python train.py --targets=["instrument"] --weight_standardization=false --stem="single" --shampoo_beta=0.95
Rows from block 2 of a small sound classifier, named by matrix and row number. Rows with one number belong to one channel. Each number is 50 + 10 x the weight over its row's rms, rounded and kept within 0 to 99. All counts start at 0.
After each channel's rows are labels from the 100 clips, of 14976, where the channel reaches its highest value: "strongest on" is what is common among them. Only what is clearly more common there than usual is listed. The data: melodies that start on their tonic, played by one synthesised instrument.
# convs0: first width-11 conv (model.blocks.2.convs.0.weight, 128x128x11, each kernel summed), inputs 0-127
# convs1: second width-11 conv (model.blocks.2.convs.1.weight, 128x128x11, transposed, each kernel summed), outputs 0-127

convs0.48:45 51 40 46 65 47 61 64 50 67 47 47 53 30 43 45 38 66 50 63 45 50 60 52 44 69 43 40 50 37 52 56 48 45 39 37 63 48 30 55 37 40 46 72 49 55 59 61 65 28 47 52 60 62 48 59 53 37 64 41 43 19 66 43 48 46 62 52 58 32 53 41 55 52 41 40 69 45 56 39 44 55 59 42 42 52 44 50 47 54 50 50 39 45 70 40 61 64 39 34 54 37 52 48 44 66 55 73 46 61 46 42 66 53 47 53 52 62 48 43 48 45 58 47 55 53 38 45
convs1.48:77 57 54 70 62 52 32 57 49 41 71 49 49 57 63 66 61 46 37 55 54 45 63 47 44 70 44 53 38 40 45 59 48 56 49 75 50 69 58 46 58 46 59 48 48 44 57 52 53 51 46 53 54 53 41 41 30 62 33 69 56 59 48 54 48 56 44 56 53 58 52 60 58 38 64 67 49 45 47 60 48 50 52 24 43 48 57 38 41 36 64 49 55 62 51 43 51 43 53 51 66 42 66 69 49 70 57 46 48 43 48 58 35 56 42 50 47 50 45 62 53 44 39 44 64 56 43 74
strongest on: muffled (low-pass)

convs0.59:30 52 39 41 42 63 42 46 42 62 62 57 50 63 37 51 56 43 64 58 38 71 61 39 56 34 46 66 64 53 40 38 55 59 41 48 41 51 46 50 50 61 48 51 60 30 46 40 44 62 57 48 46 53 66 38 46 80 56 47 43 37 48 50 49 69 52 44 43 52 44 59 33 67 43 53 28 57 50 70 55 52 59 46 33 56 62 64 57 65 64 57 42 49 55 58 68 57 39 72 57 46 41 41 55 46 47 44 42 43 39 51 54 57 59 48 57 58 40 45 62 46 61 43 48 56 61 52
convs1.59:51 50 40 51 53 60 48 41 39 41 49 59 47 45 55 27 55 53 24 38 47 42 39 64 45 46 39 46 42 45 48 30 40 48 34 37 35 43 52 51 45 33 48 57 53 61 43 77 38 55 63 43 61 69 55 57 49 31 50 58 70 49 41 50 40 35 49 39 44 48 48 39 56 27 43 40 57 55 55 35 42 45 64 58 64 47 51 49 47 54 55 43 47 60 58 46 59 44 35 38 41 63 44 39 50 34 37 43 63 30 61 53 57 59 53 61 50 61 36 50 35 48 50 36 61 39 49 46
strongest on: bell-like

convs0.95:41 54 49 44 56 60 32 52 52 54 65 44 54 48 62 31 69 51 34 47 47 29 48 61 39 63 45 44 47 71 47 60 44 68 44 47 52 54 61 37 49 58 53 55 52 53 69 42 51 43 39 51 65 56 42 45 59 50 26 41 60 60 59 47 32 41 52 40 55 49 42 31 44 41 50 59 38 48 53 41 39 35 38 54 56 50 65 43 42 45 48 63 61 48 47 41 49 54 49 54 58 22 57 54 45 27 55 52 50 52 65 48 44 55 44 58 48 54 63 54 54 45 38 58 45 60 13 53
convs1.95:41 50 43 56 45 75 89 42 47 53 55 52 24 44 43 38 43 51 64 46 56 48 43 42 42 47 46 39 58 42 35 58 60 40 46 57 53 66 62 46 71 59 42 48 50 39 39 57 50 64 55 53 69 39 58 56 70 44 44 42 38 43 49 45 48 48 49 63 45 58 53 64 49 53 57 63 54 51 48 62 55 39 29 49 43 45 50 39 34 57 53 44 46 60 51 52 53 35 65 48 40 32 53 52 60 48 57 36 51 59 45 62 40 59 51 60 40 59 57 38 61 40 31 50 58 63 41 38
strongest on: bell-like; muffled (low-pass); bass guitar-like

convs0.76:59 58 46 53 29 52 37 58 48 48 53 56 53 53 61 48 48 42 54 52 37 42 71 49 43 48 57 42 73 56 61 54 50 44 58 61 44 37 68 29 63 71 44 36 40 49 53 49 42 55 48 60 67 53 56 49 55 33 56 45 44 47 41 53 50 56 53 46 50 42 68 38 63 54 54 47 77 37 24 43 52 56 43 56 55 48 47 56 54 66 25 39 52 42 39 41 58 55 47 46 50 69 51 54 45 57 55 40 55 32 44 38 49 35 54 53 58 50 48 56 49 50 56 28 48 38 23 58
convs1.76:47 59 39 40 45 45 45 45 54 47 72 61 45 42 42 47 38 41 41 39 57 48 53 53 38 47 35 43 59 51 76 60 35 45 41 54 50 39 53 54 52 52 70 44 44 48 45 32 54 39 36 45 34 41 44 38 52 50 49 46 48 52 68 46 55 47 52 46 57 41 99 48 42 59 59 39 64 55 52 37 34 49 45 40 46 47 44 46 49 49 32 51 53 64 48 33 58 45 45 53 45 51 54 36 60 44 40 44 58 38 40 54 64 37 52 51 50 52 45 43 37 53 45 56 44 47 36 39
strongest on: square lead; the note D; the note G; tonic: D

convs0.72:60 58 66 51 58 38 49 47 41 46 46 65 55 50 52 46 34 53 64 47 44 47 31 46 35 39 30 45 36 58 49 38 29 58 54 62 47 42 58 54 47 59 48 51 33 36 62 55 46 44 46 43 62 35 51 58 44 43 79 56 41 66 32 48 57 49 51 42 48 57 62 55 48 42 49 50 50 51 74 39 55 40 65 57 59 48 53 61 56 59 55 42 47 56 35 57 40 69 56 53 51 42 45 24 50 40 50 41 61 63 51 65 59 40 51 55 52 51 49 47 46 52 30 54 45 26 53 73
convs1.72:42 72 49 58 44 59 53 61 69 65 38 59 52 53 51 45 50 68 42 56 58 39 40 43 38 39 35 34 59 60 54 56 43 61 40 75 51 48 47 25 26 38 57 45 38 46 44 46 47 58 49 41 39 44 61 55 41 64 68 53 52 51 43 52 39 56 54 48 57 51 50 31 58 63 41 54 42 55 41 55 52 54 55 44 47 45 53 48 41 38 48 43 43 52 53 47 51 49 43 58 40 31 43 45 48 44 50 38 31 38 58 42 41 56 34 34 57 61 55 51 28 46 46 45 61 20 50 33
strongest on: flute-like

convs0.42:52 59 58 48 51 70 20 55 45 53 66 56 49 42 49 55 44 42 45 40 47 51 53 55 43 36 55 54 68 69 32 32 49 48 49 53 71 40 42 50 55 66 45 46 41 57 57 37 61 44 39 51 68 52 40 49 50 73 33 39 42 66 56 38 53 36 63 53 41 58 44 44 46 33 56 51 74 55 59 44 61 33 53 52 57 47 48 50 45 57 55 44 60 58 54 43 46 49 53 63 49 32 59 63 54 42 46 53 45 50 71 49 46 54 50 62 30 51 67 43 40 54 44 70 50 54 37 52
convs1.42:28 52 46 44 50 65 18 52 50 54 50 30 43 56 45 62 41 38 47 43 48 48 65 44 50 63 67 60 46 50 31 58 63 37 53 60 36 46 55 66 28 46 50 58 57 37 34 37 56 62 47 50 55 35 46 49 67 47 46 40 64 54 68 52 48 53 50 59 63 44 57 34 52 52 51 60 45 39 56 57 58 45 26 44 39 57 42 40 47 58 69 52 56 71 44 45 67 53 60 46 46 64 46 53 42 39 39 51 54 55 37 61 57 66 53 43 54 49 49 35 38 47 50 49 52 44 54 33
strongest on: bell-like

convs0.126:71 35 44 48 47 54 58 79 52 29 45 43 60 22 53 55 39 39 51 55 44 43 52 50 40 50 40 59 47 52 65 41 52 52 43 45 54 44 33 54 47 50 55 56 45 61 63 57 54 44 41 30 50 55 52 62 67 48 44 57 50 34 46 47 59 39 45 47 59 42 52 38 48 43 61 30 48 40 48 46 58 59 54 52 56 67 58 34 61 43 42 50 40 58 69 48 48 48 48 47 57 20 50 43 32 57 47 50 26 36 51 54 56 54 50 41 71 66 47 49 36 51 44 55 40 50 62 56
convs1.126:73 47 54 63 45 54 37 41 66 44 44 51 39 44 54 50 66 50 61 69 55 53 43 56 53 46 48 52 51 53 48 49 77 51 54 42 62 44 64 60 50 57 45 72 46 73 47 45 58 42 48 64 40 49 48 41 46 58 60 62 49 47 66 55 46 66 61 65 37 51 49 76 40 37 58 55 54 52 32 56 56 56 42 52 55 41 36 60 45 56 55 61 66 41 49 65 41 57 47 38 59 55 58 49 71 51 41 62 65 49 45 62 55 61 54 61 29 59 42 40 69 45 57 63 48 50 59 61
strongest on: quiet level; pink noise

convs0.35:63 39 31 51 54 65 51 58 49 49 58 47 42 31 32 62 44 65 52 43 48 43 56 42 54 45 51 54 41 44 46 46 62 64 30 32 37 42 53 40 71 60 64 49 74 55 57 54 61 34 44 48 34 64 57 36 52 50 33 60 52 38 37 48 49 37 52 65 57 52 49 56 40 62 66 47 47 62 55 54 62 54 53 39 54 36 60 42 66 51 47 69 41 64 46 41 41 53 41 50 59 41 50 51 50 47 57 41 59 51 59 46 52 64 32 55 49 49 32 34 47 38 43 60 45 32 41 63
convs1.35:47 52 44 47 52 49 44 52 57 34 43 32 52 66 39 42 51 60 31 39 45 36 40 51 70 40 56 59 70 51 57 49 35 48 54 59 28 65 48 49 32 52 41 44 42 37 57 38 24 44 46 39 60 57 42 51 65 42 35 51 54 56 41 39 60 56 58 55 42 54 33 57 60 37 42 67 57 44 60 45 26 48 42 57 49 55 50 59 44 65 54 69 47 69 58 49 56 62 53 42 60 57 48 40 61 48 45 59 42 33 45 51 45 42 45 46 55 45 43 64 56 40 53 51 74 59 40 57
strongest on: bell-like; rumble

convs0.37:55 52 39 59 54 60 50 76 44 43 43 60 49 29 48 42 38 62 45 50 38 48 44 47 40 37 46 47 64 54 44 51 57 51 48 61 35 51 33 36 52 36 42 55 44 45 66 63 49 31 51 53 52 39 42 47 52 40 62 55 48 46 57 35 43 39 30 42 54 27 62 61 35 36 54 50 51 56 44 40 55 67 44 44 53 37 63 70 66 68 53 59 67 41 44 34 27 36 48 54 42 36 55 46 55 40 44 46 69 54 51 48 50 32 42 52 50 47 62 34 51 57 47 62 46 52 56 50
convs1.37:46 69 46 47 48 51 50 61 62 49 56 37 47 34 33 50 54 55 63 54 43 59 65 73 44 58 48 47 57 44 39 67 44 37 69 63 66 57 52 52 42 43 86 32 60 53 46 42 38 48 64 58 58 64 44 69 61 37 56 46 54 44 58 57 65 39 48 46 47 46 54 49 63 61 54 41 53 52 62 55 40 34 71 45 48 54 41 57 53 55 53 47 50 60 54 54 52 44 56 54 48 61 51 68 60 45 80 42 57 61 47 51 58 51 59 41 47 58 56 67 36 45 60 53 59 50 40 55
strongest on: flute-like

convs0.14:29 39 43 63 37 35 35 78 43 46 48 50 53 32 68 43 66 57 43 30 32 38 56 46 56 57 56 50 42 45 46 36 42 52 38 46 52 42 39 44 47 61 72 46 56 54 51 40 48 39 40 45 43 50 55 36 48 46 36 61 61 36 58 57 46 40 54 27 66 46 41 61 50 25 51 52 56 44 41 39 44 43 52 55 59 57 38 50 51 54 66 56 66 46 60 35 51 34 48 53 63 53 57 38 51 45 59 57 35 57 46 35 42 37 52 43 53 45 36 52 58 50 57 56 57 70 47 54
convs1.14:41 55 54 62 55 59 58 41 62 43 56 56 66 44 62 54 52 49 52 65 50 57 59 63 49 52 33 61 43 60 54 50 48 52 62 56 59 39 50 57 60 62 38 28 38 54 66 33 46 62 60 55 52 35 48 57 64 49 49 55 56 52 50 51 61 50 46 55 33 50 68 44 35 51 52 55 53 53 50 54 69 63 25 52 36 63 53 42 60 62 50 71 56 63 62 52 54 74 51 57 54 48 55 75 46 44 63 41 51 65 36 46 58 69 50 41 41 42 44 49 52 59 44 58 24 59 39 40
strongest on: quiet level

convs0.87:32 53 31 48 46 53 67 60 35 42 36 63 50 35 37 44 48 69 47 43 47 44 62 41 51 52 58 44 52 37 59 53 49 59 53 57 67 59 52 67 56 54 50 70 45 46 31 51 59 44 59 57 51 54 56 42 54 51 60 50 58 33 47 38 36 43 68 57 39 30 50 43 43 35 60 33 52 49 54 49 40 58 52 51 35 56 47 60 37 46 52 45 53 34 43 72 58 49 61 51 34 33 52 56 40 65 43 62 39 52 37 46 60 58 53 40 61 61 45 46 61 46 67 54 36 75 45 58
convs1.87:46 53 58 47 52 54 44 41 31 52 55 35 39 57 51 51 53 49 52 37 48 45 59 68 56 52 45 74 54 51 44 47 49 38 62 58 38 45 36 42 47 32 67 28 54 56 41 43 20 63 53 57 34 62 42 54 54 40 42 52 54 57 38 61 54 38 35 52 46 62 61 44 46 61 38 46 43 49 37 50 43 22 53 53 42 61 53 47 35 56 47 42 56 58 45 27 39 57 50 33 49 63 47 37 55 46 55 52 56 51 61 63 29 43 34 49 46 40 42 31 50 54 43 57 61 52 35 54
strongest on: flute-like; clipping

convs0.94:48 40 44 50 46 43 51 41 50 47 43 33 48 57 51 64 47 50 46 42 50 49 54 34 61 70 46 37 33 57 41 57 32 45 45 31 55 38 58 61 57 55 53 44 49 53 57 41 54 39 46 41 31 60 57 42 61 37 41 56 61 53 46 41 52 26 75 50 32 56 55 48 60 56 32 49 56 59 39 41 61 36 52 40 69 66 47 50 70 60 44 62 56 49 45 31 37 53 53 34 51 48 55 25 53 61 45 49 47 67 46 48 47 47 51 68 59 31 40 56 40 44 41 47 56 62 35 49
convs1.94:58 49 48 51 48 54 48 61 52 55 43 59 53 54 68 39 47 64 45 74 49 43 74 60 54 64 51 61 55 47 57 54 44 64 54 27 70 49 66 56 38 52 40 50 49 41 55 65 75 61 56 43 47 40 39 56 43 47 54 46 47 49 54 64 54 52 58 56 53 53 59 58 65 60 50 55 47 47 43 78 54 58 43 59 37 45 54 53 54 41 43 55 50 36 44 33 42 64 52 65 64 60 57 61 37 59 59 65 50 57 44 35 53 49 64 64 52 63 51 76 41 56 49 39 31 56 47 35
strongest on: muffled (low-pass)